{
  "dataset": "tunes sung on syllables by a formant synthesiser",
  "hop_length": 160,
  "input": "log_mel",
  "num_classes": 63,
  "residual_init": "zero_last",
  "epochs": 43.9,
  "lr_schedule": "cosine"
}
Rows from block 7 of a small audio frame classifier, named by matrix and row number. Rows with one number belong to one channel. Each number is 500 + 40 x the weight over its row's rms, rounded and kept within 0 to 999. All counts start at 0. Numbers have three digits each. After the name is the row's rms in percent of the matrix's.
After each channel's rows are labels from the 100 clips, of 14848, where the channel reaches its highest value: "responds to" is what is common among them. Only what is clearly more common there than usual is listed. The data: tunes sung on syllables by a formant synthesiser. In brackets: how many of the 100.
# convs1: first pointwise conv (model.blocks.7.convs.1.weight, 160x160x1), inputs 0-159
# convs3: second pointwise conv (model.blocks.7.convs.3.weight, 160x160x1, transposed), outputs 0-159

convs1.139 094:539519456528538483519490458503534549547483551555438461488480488453488485540531478576461497509441437498500470531520444556496549521525501577469487552435457471524529545542523508493528506531501450525494566463544500560509425468456536462469488474437510532487506479504464479478545547513469511513447506555499486529460494552451498482428547447457610425525450470519457414460491353487468474480495539535526486492466536517530506508524556466431441501364455475471486468460506502520510529521497537
convs3.139 098:456446479540545448507428512571593477492527472532494431449510573465486508459558446423484490469550445447465481566485537500466507504480506522497523492469503456494562445448492491548524430532543501466484542449494492481558477517517572509468490558459481532450431532464506492491440527539458432425465452526484471542507505466477470486577416471452481568561518476499475557396473484486547525452470515530465508536451464504542448497528453495524560529455507464453456487474469536431488490526424495
responds to: vowel: /ɑ/ (63); clipping (25)

convs1.36 099:500429512504504509526456543339536518540455470497554498488568488481470544492486489548468476489466538425508542489544490503484520510536546561569466474478444449515449432524505559578478506480473449528543512521487451532519495494450569547564484505406474523489496533483526522494535469513499489489469523455525519477477493485490491548556457481490514561487485482519526485477380519504494559501541549455631589468482482458570532468504469514460472536499465545499486482516509478557476426416530474
convs3.36 109:503525444472505470474445510541468488566480438493493506488548484568550517453472503435489542499492488523507475483502459437535437546525474504501556416566534482539455502430379445482546456549531570506556520477434533533451479588468494496485507461461538508534452537545479541428473510475474480435523487564516529530486483566493413540501502502449516510465477386475452486472489477477541456496473522554432528513479417479434473526466457557522522527467453522512521518473537443475474540449448488
responds to: reverberation (80); consonant: /b/ (58); vowel: /i/ (39)

convs1.4 105:517539500459522505492436440510457509520567446498456515527541451505526470526545567443471516481513498475519513520588472483513520551551444452503591575429521448442436509468532585463527457457474487509412528552508493448510479529450504464551518480481543541502480493509560464491515532450476515517506522426468577611531424475506497502558487442498504572573579499495477576548442511410512510529491522473529504559538539478542481512524474490507413544455481489523501488554462482474490520505501513
convs3.4 100:534464444509530525491446537474517599550541521471501456494493407476501528512444544477459468431542519460514473473515403473476455526506482519545522516414399476460523540428474507552466529514445517495499525499438541485464420499535420557522510502486506482555501510538536506474490446477584434491481488515495569532568482417493499511532501529481491458492484534437510447502514434484545506574402550548535465462458418496538484463524452526467522545503461499458549526436446480527472503500494472
responds to: vowel: /u/ (50)

convs1.39 102:544500467448448526476532469432503450509479444443521490505453544447424514483463450470530536494475458482530600491488499594470518538519535542502523477510528567552510467459442513443546537508511517567437469535537432438392529511479469495536557392458506480483489477488490400470488427477521452525522486493535499506478535486556499457608504442482543431479506474466488553539429538436527458456538494485457544518545539536470475535532476524492509553531545469494461498498557487496525546487471502
convs3.39 098:428540538480502547507539508554492518509496498491535490440490449538450548501508454510542469483596461554495446474451477510517584526515531447472518537511525451534498448504437441514448543454478442552447508475499509554381497526464475565492486495469471469520417494437458492504521512568452421511488487526467510423486518517497522451561567483509554493522466496544470477522467514497554474537525572577498600471542465503477464533509517466478546467540548509436419498440493453486541497576481553
responds to: consonant: /t/ (68); vowel: /i/ (36)

convs1.153 101:538520465500482508568516482487511533509501519481547524402485526531497519500471507476492504505517563491508374537582448455490524529551524408506466511567453490487545514480516429529573516535472467442429527497461465527524477492465480505560504544460398555500513480520506499489537486493663485472488422486491553494529509516504482549560481492503500529515476501538516539543507496452457506463505481507480487524498455382530478451424468439524484518526439512551518479503419562484439569496479469
convs3.153 103:498495474475514482452476467524512534513437535486541502449523533451503486527500489447531544544490518528528375475511515532507504485558491501557526492478500469544411456444530497505514434495469541428591452524526511528519521521486513496493530496505680499552491509384511555535441476532641485488437569493503467508445478509481492541495516483506522446517570472499496494453527480541489506543483489463514478560512513487500485517613498555478509492575502488585504490496467501549532526496496483
responds to: vowel: /ɑ/ (74); consonant: /ʃ/ (53); white noise (39)

convs1.94 103:487472465443503464556522541616516501496521501545531538477443478589526496469533523478582533491511487523486487507515475535549542555557492591547533527535447493495469477568538488442464482448449540527530543456494495348415520498452477491521448457601438519499560525452505460511552495513476458523498424480519529456436524449439480465515529464514532492480493532453490565521486513588582455530483511486499480474538472529442503531487485458466496494538509466544514498501476481575476488459493537
convs3.94 098:461479480541453469493498456545488537496463516530592445467502519444483487520548494499372502472549453477537515508458428514527517557477433566466451535491560502499479475524467481577572456501593569463473548537509481438450526509536470543556441497600531476495508529485528543528486508570537475546457477497511525517514511562532494579541439481559486503481499535448543411481523577480481462440545477513497563466439510485457497443525494472531421463492511493477534503493544556473549488488481528
responds to: vowel: /ɑ/ (59); deep voice (57); consonant: /d/ (35)

convs1.40 093:467566517471498400520472451469545473461509450486482486525552442564475486495467467529444455484565519452539532489517526448509540475570463524493526549540517452512545490539538455533539443518491479506532485472478447539475462561460500510544490461498515540522480525502439501470492538521477540522560520584460459500474488529512590557592450525461582470508507460473540479557425512386462469466554477475528482470472547513598469544540479448472471529469455455473557519508470507490540570527434558
convs3.40 093:470496552498567392469551583491503517535539489505435541521463460484435584515485464559528458523442464487474504515421468542436498489538552491492525520547523376525525448496490441516456541469495519460407457495481569541495528446491485530520494458447515484457452493546449539538529523528476506513477504521498541492481554511460474495534478499457505436479503513474583540498516408428519462526470549492522477521565520502542456539576547367508452531499539523497513492456515481528492513470475474
responds to: vowel: /u/ (74)

convs1.51 102:521512511461504509478514535486584518591489455510516474539488471538464503546469553576458496499415509486501508432506519595518469495498506503478500568543559493521458520473562528502496488589472478513458518449501544516561508466481528490476528518470526542405493459532500523512522439515484532437584543476447495425525515501515517466497451503473492497397516494522481470476535547573463491473446521473487494456472511470306498535444538588503517479489514545493456460481472448439485502513535484
convs3.51 104:494574506480500515471494493474559450517572452528516544501425501525498465520456463445473496508455510461477519508478505489444495480371483497491517535474511471474557512560515498453577487560542478475567510428465426522487502522461478534451512554522447465446496567541495452473509511482501495408426454473544512475483562480484538462527497539492475580522519507390497474539440549478491549502576480431524517433478563498401514552522585452484493488443531519468536514508461536517542536461466530
responds to: consonant: /b/ (100); reverberation (83)

convs1.52 102:532530523454488452540543422512534505569518557503554485476488475490503495449490439548425490485443516400552505508554475575532450499476474502495541505500530476507485516523509538518507532567514388536529457528480510565581438582438490444476443443547470511535532464530516559393508551478511535511427467399463496539572551563501512504520511474489473473507485480531473511466511494472466515533557534564602533499557543490470533526499504487521566442515507474509489538475489535495479499450519450
convs3.52 101:525572480448482502430455517606501478519549490467516505481531486471544492501519490487536538461570523519520485510508533407451439503459364448381419534516479541484507541508549500526547534482522482518593465524549499472440613515448445513431455509510507436502585508525454499497486498531520532535505507459554477480495491513527531481457448511541492505530513494444588525475438469489495517531475459471484533490530524470482496525490485521497434477449529538575536506473443500483492550415522486
responds to: consonant: /d/ (37)

convs1.84 099:509522477530430414503488511505480463483492479541468528471490545461494513492493507494537472468481505451485487497496494517465574497468521516525495539520504521518508430484511473575543490512480476495533466552526473488500541483490521547560523513483470585536494494470500474461450460514506485465540504503169480528512481487493507511514510572463498540500480527496468455519463502498478468513571442489533529489457507486524502533472512492506509599518472514474462480513519553506525520511497483
convs3.84 096:493504511501474540493550521498487496495507500480437477512488541456487487489523501484502502481474418496499431510476411486527562507527502530495485563508553488510537463482535591472447500477544549517549464545509503553452480527511503455455512528538495496460479471489485537466484520501498542498530503516768575565437515514467547481506482506437475492428513519512534474510500446569564486499496619509498538496540496539504483483481527493431475427501493503480529551491459475469490458483482480
responds to: reverberation (95); consonant: /n/ (58); consonant: /d/ (42)

convs1.12 101:483512513601436483498488526418504500506460498523494501481424513486486501481413438519444470495440545460503498488493467600411439456504538517460512421521474519499514492529538515520502533529494451503474507523512492466651506568534557543505511480448490508499550487533505472516484520530497499455430508549461467518513483515463486493531456581489463519494496518511496497507531499507500569496510473539463450490529556495302506439441524521450471529533496548488468506489440553495468516531500441
convs3.12 091:512520518449554541420466501417449486579560470509459436486453527499466538505435502477451478447426476458546524475475487494465524439477500474474531517538486459490502572527461542487487467471524518487491510484484488487499479580488478533469521540492497473496474480445489502533502513506499553405554576527526557500472391470511503469570516519548533487461556507480578503481477546545536458523517540447535486385524448544380512531579477446448494451462535511475546563503486513457533552473450520
responds to: consonant: /b/ (100); reverberation (81)

convs1.127 101:467426570470491465442502510495477504517534456427523472525468501508509572438455510550512562553474548528542502471467521461516495481482480516493463473542482504520464491579579478533536455586489536476442487536563484431507525441545457495470456544529526515465521517542527497515476421467576510524549470518546499462582440466453556518595470526441567584560479555623562532513477516510504511455512459511471537587496523475506469516548522540528479514486509555500486522483467555545456533495536496
convs3.127 089:506451465466523564528507505504512506523514478505546499448488482545399550495449453517501479489503499424498548496483508485517522466451446480429522501480408469537458453457517490464493497491453353506477444448532485512532477607474494508508526552500534470485470563562478480433493520456491537463464491581538513475463534582489505517489482557535503486484518473521503510525443555393537562459512560486406472502418564530463472490573539463475499490460517474555434522463484546495466512543477471
responds to: consonant: /t/ (50); vowel: /u/ (48)

convs1.99 105:506515536511450491543454555490534473552463471531543437510532519516437502552510500486486494511544453497441488500494499518548448525447576572456565508510511476460504453539438525478541540490543563493549461438474474512489516469510498502531544545520416619469512543474503455572499427525442476436486427563438520523508455528425478469487454513462476503500419550495443420521426497511433504470514422530506492465481517508558519577548474552494469473514522500504539586531528517426497532472466523
convs3.99 091:499483475417550528499487542525446535435500509496529469466468450457476483532507411535553510495506444407499488534504479454407516456543503441528458522483501571480489496497540516508568490488556490485520587423463498499441500531575481570508527492466484452529561414493546504527497510543525526464416530490490559469480504478472458493511492568471448467470501502516550563558574450493504494497446529545485450474509503383530485608472450474500533497566505507482479476564532542495502505589481498
responds to: vowel: /u/ (84); consonant: /n/ (42); consonant: /d/ (32)

convs1.68 107:473534508504437503472458516520476518568557476468435466474527494533564444445621531435427541529567543455493518531560531529470558511549555469448487497529550497541495506512435452449453493581486523476470513519427508475502445521464486514450473553465516498520517511498454498520518427502486437512492534533517550520475445614456505522477531534480442471444489503500503553400519541493413510461425498508484506549469569511439529521454521516473557465490531476568538481504491471441485512467518444
convs3.68 108:456460525559522562580497534479527509393481537539494461508483490560513484496448526428542463523408526501557471516557455531525579501622553477587512563483525553486485475522522528495472548499470469525470518539438457461512464485555478505480539504509471521574447439524499530494539502486459464480523541534469579499559531464474495553537549461450508506447488556514478478426543498576459465473479510602550475487496525485543456515501517546478564526545433502447480520508555483555516482510508470
responds to: white noise (47)

convs1.54 103:525447446463449498510534532451500458461550449513524466563549501456506448552466503486439514499516515473490500502515529538494540467516522460528484569468498487515494526468460507491461544423408441536509472489537479523471562500510554532551506505450441510482544494503481468546483450514483478542473450515520543460431499402505439456521468496469645550464537420527539486550514386516519486499526551540497462408508512569571486473482454517505443491501509483469458563559458490504547459587483520
convs3.54 100:553486468511526515485506457565441443585472500478559475464554525429543516516465594492537514472554514516499486478460485508489447525506446511470447519499469481508561460523434469493576486489483523529465551520510504541496507425492496592490481500521494505504502529460574517482514509504527453540460419492462556442490487538507552532461444438494533518477431540459474479448581548522489502541504510480420498516563406536502481534530645511539464514503460421488531457527451443469507492469420515
responds to: vowel: /u/ (46); clipping (37); consonant: /t/ (34)

convs1.120 104:547516488470504463460508556470496422488462523548523520512524506547490496581552514523569512449547523505468483535480452562518530443481506492386484500568523506494589484528487448550524536382563504520428472438461503476531557520500554551496575537492448537532477447540487487453517527460568500498469496510503553524473466503477568514570482517491506527481471488498485477549470497480538494449514523476437516435517504469479492591429512461556529467485520538494499508484450458557560529624558459
convs3.120 103:417472556464462531607518568530491459526504488406477573542488403469578508459490530545379437482510507517520551480513474462512480531527475506463502505534518559465481426476411511507572522552604490488495474566446524513491545517558470476430482418559495497438492518523489497517523497462461552505488456445512565485532539517507493480488475505556499485484501486494456517526437456586511446531536501516519559533485543526450488479477489454535517544472538534496443452515514511481447481463526514
responds to: consonant: /t/ (80); vowel: /ɑ/ (56)

convs1.117 103:505546498496469507500446511540448432490469511537472532470480484489563535556435558496488519460500473477486476476519474541464566499464408527480579517504529453490548516506438540479501478591581475500470491482484482479440468444458426494517496509492566585417509462513500521478519529461485460520487473428513485573510440499472571549526486521462465469483598483514550409506428445481552459476499455487603544436526498489563471472451489482538449545502534497522454451436528459528498545472551521
convs3.117 103:499502566505593473535542517517507530537564560525505493546461496515466523479495414463555493522527522543563513486489474446481528445489519491524432436482504444438514485517454553536466483520442484517492524453463502509553497525496531573507494551497530490526449461543470497452456531566459518465503536520506515471411523499520469521538455483457491483539445524466502449479523513432453459539497443421460572574499517462517488532473542479511398535553527551505519524425476587479570534564443612
responds to: consonant: /t/ (60)

convs1.57 102:513506449528513512544524425560540463538540511491475526418459531589432511497449475539513504493541517562484454502510457527549489543515508602529503558510435479509497514568489545496542534525493528529489558470539511496442540505505465435480465539528581505562524496468548518532568508437496511564408551569411466576529513537537421509435513518490518512561537520475467467573496529532504540462412449464545467527496496509456524466525491548515544449543515527484484457503450497430513533486462552
convs3.57 098:511517528567428530517532571528381418529522519454483480500481572494488381551435490553470491485549452554520509508436486517593584495503460416469516493490511549475470480573493516541507496429593494516432523593503482477507484566519523549502454451559483455495491397571495534465536441517479469501515525489511536509443485505526476504495508502470488440520502518522543536489520457476510483457478529524528501491454431499545561544527517472454476537499503534509497490531467473434512535449460490
responds to: consonant: /d/ (62)

convs1.44 103:482498434433474547450470527459524508524495540536494474498475499494502459455469555468518491469499508499497548530461516521519504491570480448497499464536485470491570427467545459536495539441482503488585513411477490506425566447445591553533496444465489523527564428519534534490553539481439498555486540437529525485486543487527407516588514486512518442547460492531511453432509464485562480473487579485471525550532536480405508481431424501488538508457526534449514508498523435536566521496564563
convs3.44 103:409502614496483460527552452460477471482431491495501473489513554551413555482578432466556532486533539548486503520528586551569477536543512549549485428515496530494462484496521458447483524507530426483479464455500451452461394533485472536455516537463495547477534550518507568503488546522479489572507410438475436469532513494535524491453467446509541514521435457496478511476464501516430477464469404505469508556519501524485513491480543471497582464469524518468523547534505536543453515517497521
responds to: consonant: /d/ (37)

convs1.105 106:480543487563537477570510508469499485502472580474527408488566488514524563452552477445453570577500492459530445508497504479501403512426530522402484552481499472458567462541505508498531523477480479468550507496495492567507492475495501484488492508470471495530535576452513443528471467495486455519484420472469431460580502512451464483566515481498539545500563462467536443440451560483470457462535516557529487515491497524519499508476517450450573440421487530538562449447451490475495467532495603
convs3.105 100:468549521511478472496523532473525552543505474515400472566494539483540560565470509549428488490488485546444486438493549509548583462472542438529579556531500526476501542494527524572422515493505515474454489504523478468565458521490476475486464449476472522491520485519494547488486523580464544501528530420460483498428468574473519519500497429505560465459465626513523481550550439537525517513478560448488481526513500468509513457518502538519640495465451546478496475576511538489530538467545465
responds to: vowel: /u/ (63)

convs1.35 100:421521493493473534357429508530492533562475472508519552468524454499462439515560579416539502414497473461508491567442512510514478526495490559451416486536528496530534521536480516445473462553434497514540529478564516451539407464505505492413463547531496591560485545498451488462537547485507456458511490450503500449491570477487441495483587478471521498462530494490507475523491477510470454494494538475551528497473515530501494489451472536497494588543508552501552541511528539461538434546530496
convs3.35 100:551413477485560581475478502463448484535585420460537478486434470477490470573497462526551542495429524505488464461490448484505491525456495537544569469479549431483553555557480538486548481526493468471492514521535496464505435493503500491545502459530452421526484509510518507504508542506432548464535546545550513492476482561553533498449538488524508471595525498506488597524571473499536507495442573468464501491600474584461500529467548476546499509499502481539558472454541533521504390547495518
responds to: consonant: /l/ (95); vowel: /æ/ (49)

convs1.72 107:498469549483494490516493522534480530524509506493557511474416492493470563460485507664490494442487529447473499492481551526519482473510438446491550537527474479500533518473511505490645466527501427550517479477529525538513369547542482499498531500516487503500498489568459475573532513524487423546573504460539505446469422460475462474491438515469500449465483531465454582484530518529537464469464459518512512470477458475577532433500508508517566442525552519505471522478471450461451518566489536
convs3.72 104:486574548551532554438493526511388444505494539500459511540477596474414458509530473538502497483473576512555487494422488485475530489490530432534487540469555472499520513450507476503391475480565481533566534496499504477527486516437442526466540525508487506491567487480431522529527494562532503515494427483609526518519552545467526470499584588529514523535476487509536493531523417413574507427479491502492496482525510520543501529530516495456551475508546474423515479500556501514558475478468535
responds to: consonant: /d/ (52); consonant: /n/ (48); vowel: /æ/ (45)

convs1.159 097:450487477445581559487500522471535507537563532513485511566481508421509542407442460578559557487490499458516523470484462493491507449511521476504439408486541476500495532505555524503461477447494460531507460503477579555537558432472488502543484510455438539496524543499557524433471505527488522420555465553477459459511418516488559510506500450439487512553553498546579468563473479538460571513509475529520563460472468522453465476531514501474474537452520483505469399541479553480472472530519584
convs3.159 104:414521534411504488496519503452437478497526535578549550490529532479482478491486486496468492577464541421439538491509449533441507492516447452488516465472512530522536460474478502432483512491450545531442565450545515504434504467486503560536506474490487542477475502518497545412507460557525558434510492440544509471545487459475488447569430444468429559463511522525520483518426388536553570539524533517451523523484553480500512487485468417511524488474561486495470547512507526526466556536480602
responds to: child-like voice (50); clipping (31)

convs1.6 106:475481489479461459484529536489469451441473529499554481511547499469459485525499447532547534451527505500429456465445504451528573484532576449493448568477466476478489469551483503572591500486460445520469494537490528445438505528508479521399442509534520480558508519543491495471472459432555514532474574512468433495509567537445478470568551542511547492494485511507529443554428437536570469522457490474512483446481499429541521566519501479538440563565462460490524509498481458580486533588522458
convs3.6 091:470563495474529585474504525519488567561562481488520513516521511496512513487536511561512446481525459520573500491506556521516508509460528453483569495580524528496543489477513437536524507574510548552447441508427501461480527500546507517568470479502566472492463428549435583430506466446495529524526500456494534499533572538485479461502481529473560450482455545457444477460544454512514499445469508615452471550433550483506525481448508553476445504457467502449546586507410483559484456486467456
responds to: consonant: /b/ (70); vowel: /o/ (43)

convs1.2 100:515548485418419502505549502469544532451467484571487531467516533541486550526506503433417505529487473510466501549565546464548494423520527459521577493525514549513492521555467497492554534494447562461525420448520507500420462543502445536493483471496540524491510498583462499503437451546497579520553524501528501468515499439504496462444598502479557570524467498510527452467552573422484471466558466490478430506537470470542525525528487513462533515525457551449503476552475411443507520506433520
convs3.2 103:509484530460534549570477418572522539504510515550452470508534511489505445525498450493550521512442540460568563493462536475465532539581441569561487443551492517474496475534455494538533515457507457570419475582465505520539524500513400461498475490479478469541483465513524517529539549502453503500514524477477487475479561538465552502457483512558520502507493513505517482603558545628475486544498516546477544501539451502477434503595508407516445489468540483447527468544505512549460507468559520
responds to: consonant: /d/ (70); child-like voice (51)

convs1.154 100:497443476459442455537548417478529546467520520467482494517525527502448518476506491493502499441505510542503502523515519457573522497456515517442465420511376469481434514464506489507533528546510513495500558535520578533506449504471523497467496469515421519456489514501549519443474560513484486513502473516464471490551504505540445468318485475521517549474462474522515550533556507568504490509515414535434503509492410604460490523559474548464444507496490492583533482487520498512456435442471489
convs3.154 099:490477530519520516484460470492441486507461556479459520506427530536531477586459473512506465508498513405565487522486492519517493504534531501528531517481472452488544526450507465527338518424509505493531579448456526533507522493539426472534550498503526451444442524481501510481482513530517547473509505438576464560503528528509501500553585569509504468460405521473503467473512453435552467522542540519495513457478482607521539458500498487426539370545534518464473505545548494525515521484537475
responds to: consonant: /l/ (50); vowel: /i/ (46)

convs1.121 101:531529496509442511480569493523502465492504465548498528462522447525473520471514708502506489494559554460498492484467627544491508487500491467458570513487476518535561478438500487389586556534522573487495452498478515543482498487516494560473537515511433495489481508513498463488509504505527532500487546491467518533538479488501517484528516518443492555506504498509541470526472474442498440541518643489531445534487520490556512480560548509498497543542482516438611453529504458517505513514515524
convs3.121 096:486551516501535453465490521477538498477523504474494484494451489545490500524422749505464505493438548510536504487512464469570514491516489408494501548504465501495499482516488463403527496553558480486483505528465449525441437544530500526462510475468499495510517465547482463528510486464481570502432491481500558493485575543495492457488497481514495488498511535512509519461508519545460532580494575519489535475515543566377525530480457487451495562500493515484497495465453466552517568498464459
responds to: consonant: /l/ (100); reverberation (80); vowel: /ɑ/ (42); vowel: /æ/ (37)

convs1.96 099:524572463485488463459507487439415446544557463549473443525514501500472505554497462509469473486486550473532533508459555524499464490499459521456560491518480547502478483517453533543542488545496538426445521469411501422488515455509509422521489510514458536380489512530389448524491491468488516501495491513484408534517527498519554431482572558469501533533513513504406515517527522500556455510474568434471489473560488496509467513390547493539564461446479501468520495554428426535513506535477516
convs3.96 105:509510536474418502446524456516443473477435541436503520445520536474548466510447566573504475490491488541474514529434519512509494507452444464446499577444485549545432533435455527501511521466467467511569539475429558493516470576592507502566494511413515494512440461458479453543528501510488452511506508554469523521548523561485467509505546500461481464494477513440499466436477514517579473521495562597444533497440562456598520511502515511495531520451495487531518436529560499531489459527419510
responds to: child-like voice (53); vowel: /ɑ/ (52); consonant: /d/ (36)

convs1.56 107:496483493495570423546532513509521509483550531565575516493546505470478499531503525403495519505472471512516466486465547523487510507578498483447519468436595486467506455494479489533488468642470507468523496490509486494481463399479510486492520515520488472518501530447409528434567536500476499514435591534519474521476478552464517482472511457443473514569514519550476464410482524492462522510497473466520571473462510494514522513486448508497516488556538476478503442500603540382474536404507561
convs3.56 115:491360528518459478465464514405528428460510531580468465533476487491463492474463506571479465471443461440472520508507541478445420504554500500472531468512525469484462543475515596438482498503526455489433493483562553565572530524508488395514477489518529500510566523519497466484510522518504511468434478557494478510433537445503506509578551480590557525492530447436489539538565550513484530562473528480475554545491507499524505515477485494511473503466501582537528512551480463465550505433528457
responds to: white noise (41); vowel: /ɑ/ (41); pink noise (35)

convs1.0 103:541512510454575433561481437450559473473509541481499448466478431513443506497398466482520466545522523453497508455522504543550447494481489484501487496488508506519479503499483508475548539510517522507463482430521540482501474602490486508495550552492507497591475563505462402490394532593499541465591503502477433515529502459460464556440520468478518505484461503493488468535479475518550448428562524538520513535513597524443450503452488473486475512466498446435523488521451427484487517517429416
convs3.0 096:474498549480487445470482553488522492450531446471521505493510403519449521469505533530514530531460472531515458504470451541465462525485432468501513518466389456503522514488550449462489582488473413502495578473550534549520489521477490467464533477514531517495609550516466437545537533433492481473542546425461572540547544440490517541425532466544529462487496528476506434454432551471554575493558525466536502537522476535520497497431509539516472518525549481483436514529479484562401458538524533
responds to: consonant: /l/ (33)

convs1.13 102:553457452438472477530499519514513484545462594476520548521479487462481503476470497538496492510563469591465503505447518509488556505505494477487521450490525539496514521492504474515585519526479573488493523496487421551379525509459504495440522561471517483558504535502532506515457466394532589593499497501535431453499476561485497504476440475512489411512434466495519452479463465554509469485443458474494578505498494482518522556550523467481435411503567536576430511549541466506537466544556487
convs3.13 094:530444503495496450439411507451434502549557450477395493450537578561545473485444446489478457503405495452558497513546545470524486484524463503531519539463587501528488486550500434460435480460526548463548540464468453470468489524519464514503512545495516467465567514484481537482525508496471490394532531583528446422569488459542494486513517504529486547469472554471518556525497478461590511518506543508511537503490530516437489530600464483447496497474472500551520495534514446442447547505530506
responds to: consonant: /d/ (57); consonant: /b/ (43)

convs1.146 106:479469499448520589505490507435452562490476521442457505477492559484497527423550545475496530547535478477491439496424479452524583562502459501500471490467515514431406513423449583533501476494529502490523501505447470473510543480519516430481429542452525515490482626554505530491600483484479503503511597520491469489572435564496465554516539504475527540473496478500504571492456467551516496473462507434538508566509468542593548489441468495480477458531515474530496481501447525498540469535471472
convs3.146 101:553502446561491508516539497427462537482568471516504555519444415515516518516452549465571484510441496534513492494551464525492472516571585439529562366405482461463483513424495560461474500540485462512550472471474544520524493503503486465493491491555496456535458551489506511510481539516502541521486494452466484530495489574470527424503486548487486443445466525526482442487489576520416438489509552581564444510509494501512433476507442477528451482437510568499472461521512555512489508432552493
responds to: consonant: /b/ (49)

convs1.87 101:486493556486464499447452519486516427549515444549526494526442531458469489527519452526511462532411478475586537538520487520539507549510426404542474549493504509529499490443454496553526512544553556544536481512559510491533541465496497559519547467446511513408421453486559573495466492496508461478484581488497522523513492454530538493497463605480492521494545420564444455563477463532473492492485465399539554529499462463430469517495467476422547502505487457467447524519451522501560460512485533
convs3.87 092:478487496457455520527500521489530475517481470480495456518505574516491534433598476442481531472471553435452489543557418479507443477523452500514426549492528559439502529507497476517485575570454420483520500474529465425479559491517486492469448528527481493504573532498458498493561553535461485557419477506496479475543483507456451527368528493511487492532514553533485479524477504553495479446481438582471488456488577472534508503467530570571475561415478534520418517491562490518495511505565523
responds to: vowel: /ɑ/ (50)

convs1.34 104:544526500480455535470494446531448513498479418529564461502436488496500495492498523504471522470575514426580448490483527550538507542471441459543467553495499486421545479479537501467570478519547455469479497519546484557412510467475472527458487400445581490569512440485538482489546461493545447490525562495495452503494485508554449590507541491530557490417498512445499466512536481491516501429441523545504582413444492514485523525544514460570502488529467501553507490577515427486553467490503540
convs3.34 099:543463541540488476457522468545538457435523538475533507492503496470594511466534458479479403529450555483477471521457498434505427519559449527549411604494485478472449569452418530499506559501533503546406449463389485498506524508439505500538456455531487448519542505495514536524468547472508464515500505493481476512501476442472454472491549461462459461502519515533514531531532557457535535451477463533559472490515463471509454514458516656495498555526467495485461489476504527480472571503517498
responds to: consonant: /t/ (42)

convs1.91 092:458511574522548439502437557467525490535497400538487492485542442569503541530459475555490532502572528527568454488520467479493550440423528518531504468491467457447567482485468479507486447520493553437534587582504492450476497496458479542495479471496535523487467524498516547470499516474545430539524473481497443584489482496482555502525516422480529525470500460521645493541566551478539469489569457543504467493460523511534478527448550456397531505465494513476479496481524447512540563525544494
convs3.91 090:568450492479525484468467415521502553504529541456554518491481492602463447550508490578499514429497500475481446452492500475484451513512528429512474418511563475523459577516506427540436429481550535506495566525471451490495482449547489516585551533503546468479459481432526504504455422455494465478557499505506503475461443462497535378473450502542513526474472551493482478480536552500527544583516519489498513542521529499519550393537520480484577492527487537487524511477432551469500484439499524
responds to: vowel: /u/ (100); child-like voice (64)

convs1.110 100:468500480490485480412591552496466525511538477559474511468524492525401539519513451540516502466554498528509488451484535568497519474543481550523551493470503509513496533553494528434518522491460542570467486439454554533513471477449501457499428539527482562458474512581528569508559502506440567528477489422519453542463474537464467498519428539470492502550510567507475539524427499526499441534552429539475534535527454478597490483463503570509555500495506509503492586552528511467527484521625534
convs3.110 102:535593474498539483500495556474490588492462447518572518521493551473552489509540555468496581542433483462521471472498505487520463486499544485517485448482457534542543501549485487577468494572498564524480573499485498537479573430463535545546483449442462436530472431419532479523543515579458489533593577466473530521498595495477524449514534488497528477524499483496486462441483545473450454561517506460541541480451506524527576490549533492475458448440486505497461464432514502505510523562493431
responds to: consonant: /l/ (40); vowel: /æ/ (37); clipping (26)

convs1.145 095:458471510483517464443483537498514496563506456547543520504495476450459558494508540573528471559481435495531517504497580463533496514579476538513504483476470530542486455412479510482477501507503567545539445497548529484515521456484462565484531493563522510485479500495459512495530474512446454487464548492489451505499505455534605477483534566453470526527587455536501493559389460434502483441468529391514555515511491457464458541476414410419537563484443512473550525461449456470514448525496510
convs3.145 102:445538517520502515464540540514549475491452439546486484519545587451609542462504509490522482520475510526505495534559416419513498476525470488519490580573525546465519423490510514451586562638486437487489461507563526487468533542478518482465469512503480482420541478488471569454567548548498548540442536491513525476558503551474446544442564461462485501521544550509523467488512492554504468467501507553502481474512574491524513471512519521571442561503490513526479465520485476534506509560559449
responds to: consonant: /l/ (37); clipping (31)

convs1.17 103:532466554531464472561487506447486470561456473421466524525483564534467509539462541467503516405473484564509542532406572548526449510468540503463500476506490482549570573421530568491565504530481487491510476457486507447558522582507528472535475490456516506540480479472553554555484541492525478501463433484487524482485525513476408502558499508459489499565527535505503463535552478557528497453483521510543524470485458503365520457501489504495548492459494600455453443472468484517511492470405455
convs3.17 101:512450529468531546449487518432503460451508441507485494493479602573506535493407461472506441482472603486530537486523446501442471474515456461560515467425487515515487436498506449534515507475558482494508469523493533467470501507506457544520549516412534484539520450523525472509539496527502415436451469502532522559533467440520548509558503518506433478507506507454529568488532516473462473449490462527532452435452533443402473524535543494522423532397443486566450452541497553532461479507497476
responds to: consonant: /b/ (98); vowel: /i/ (36)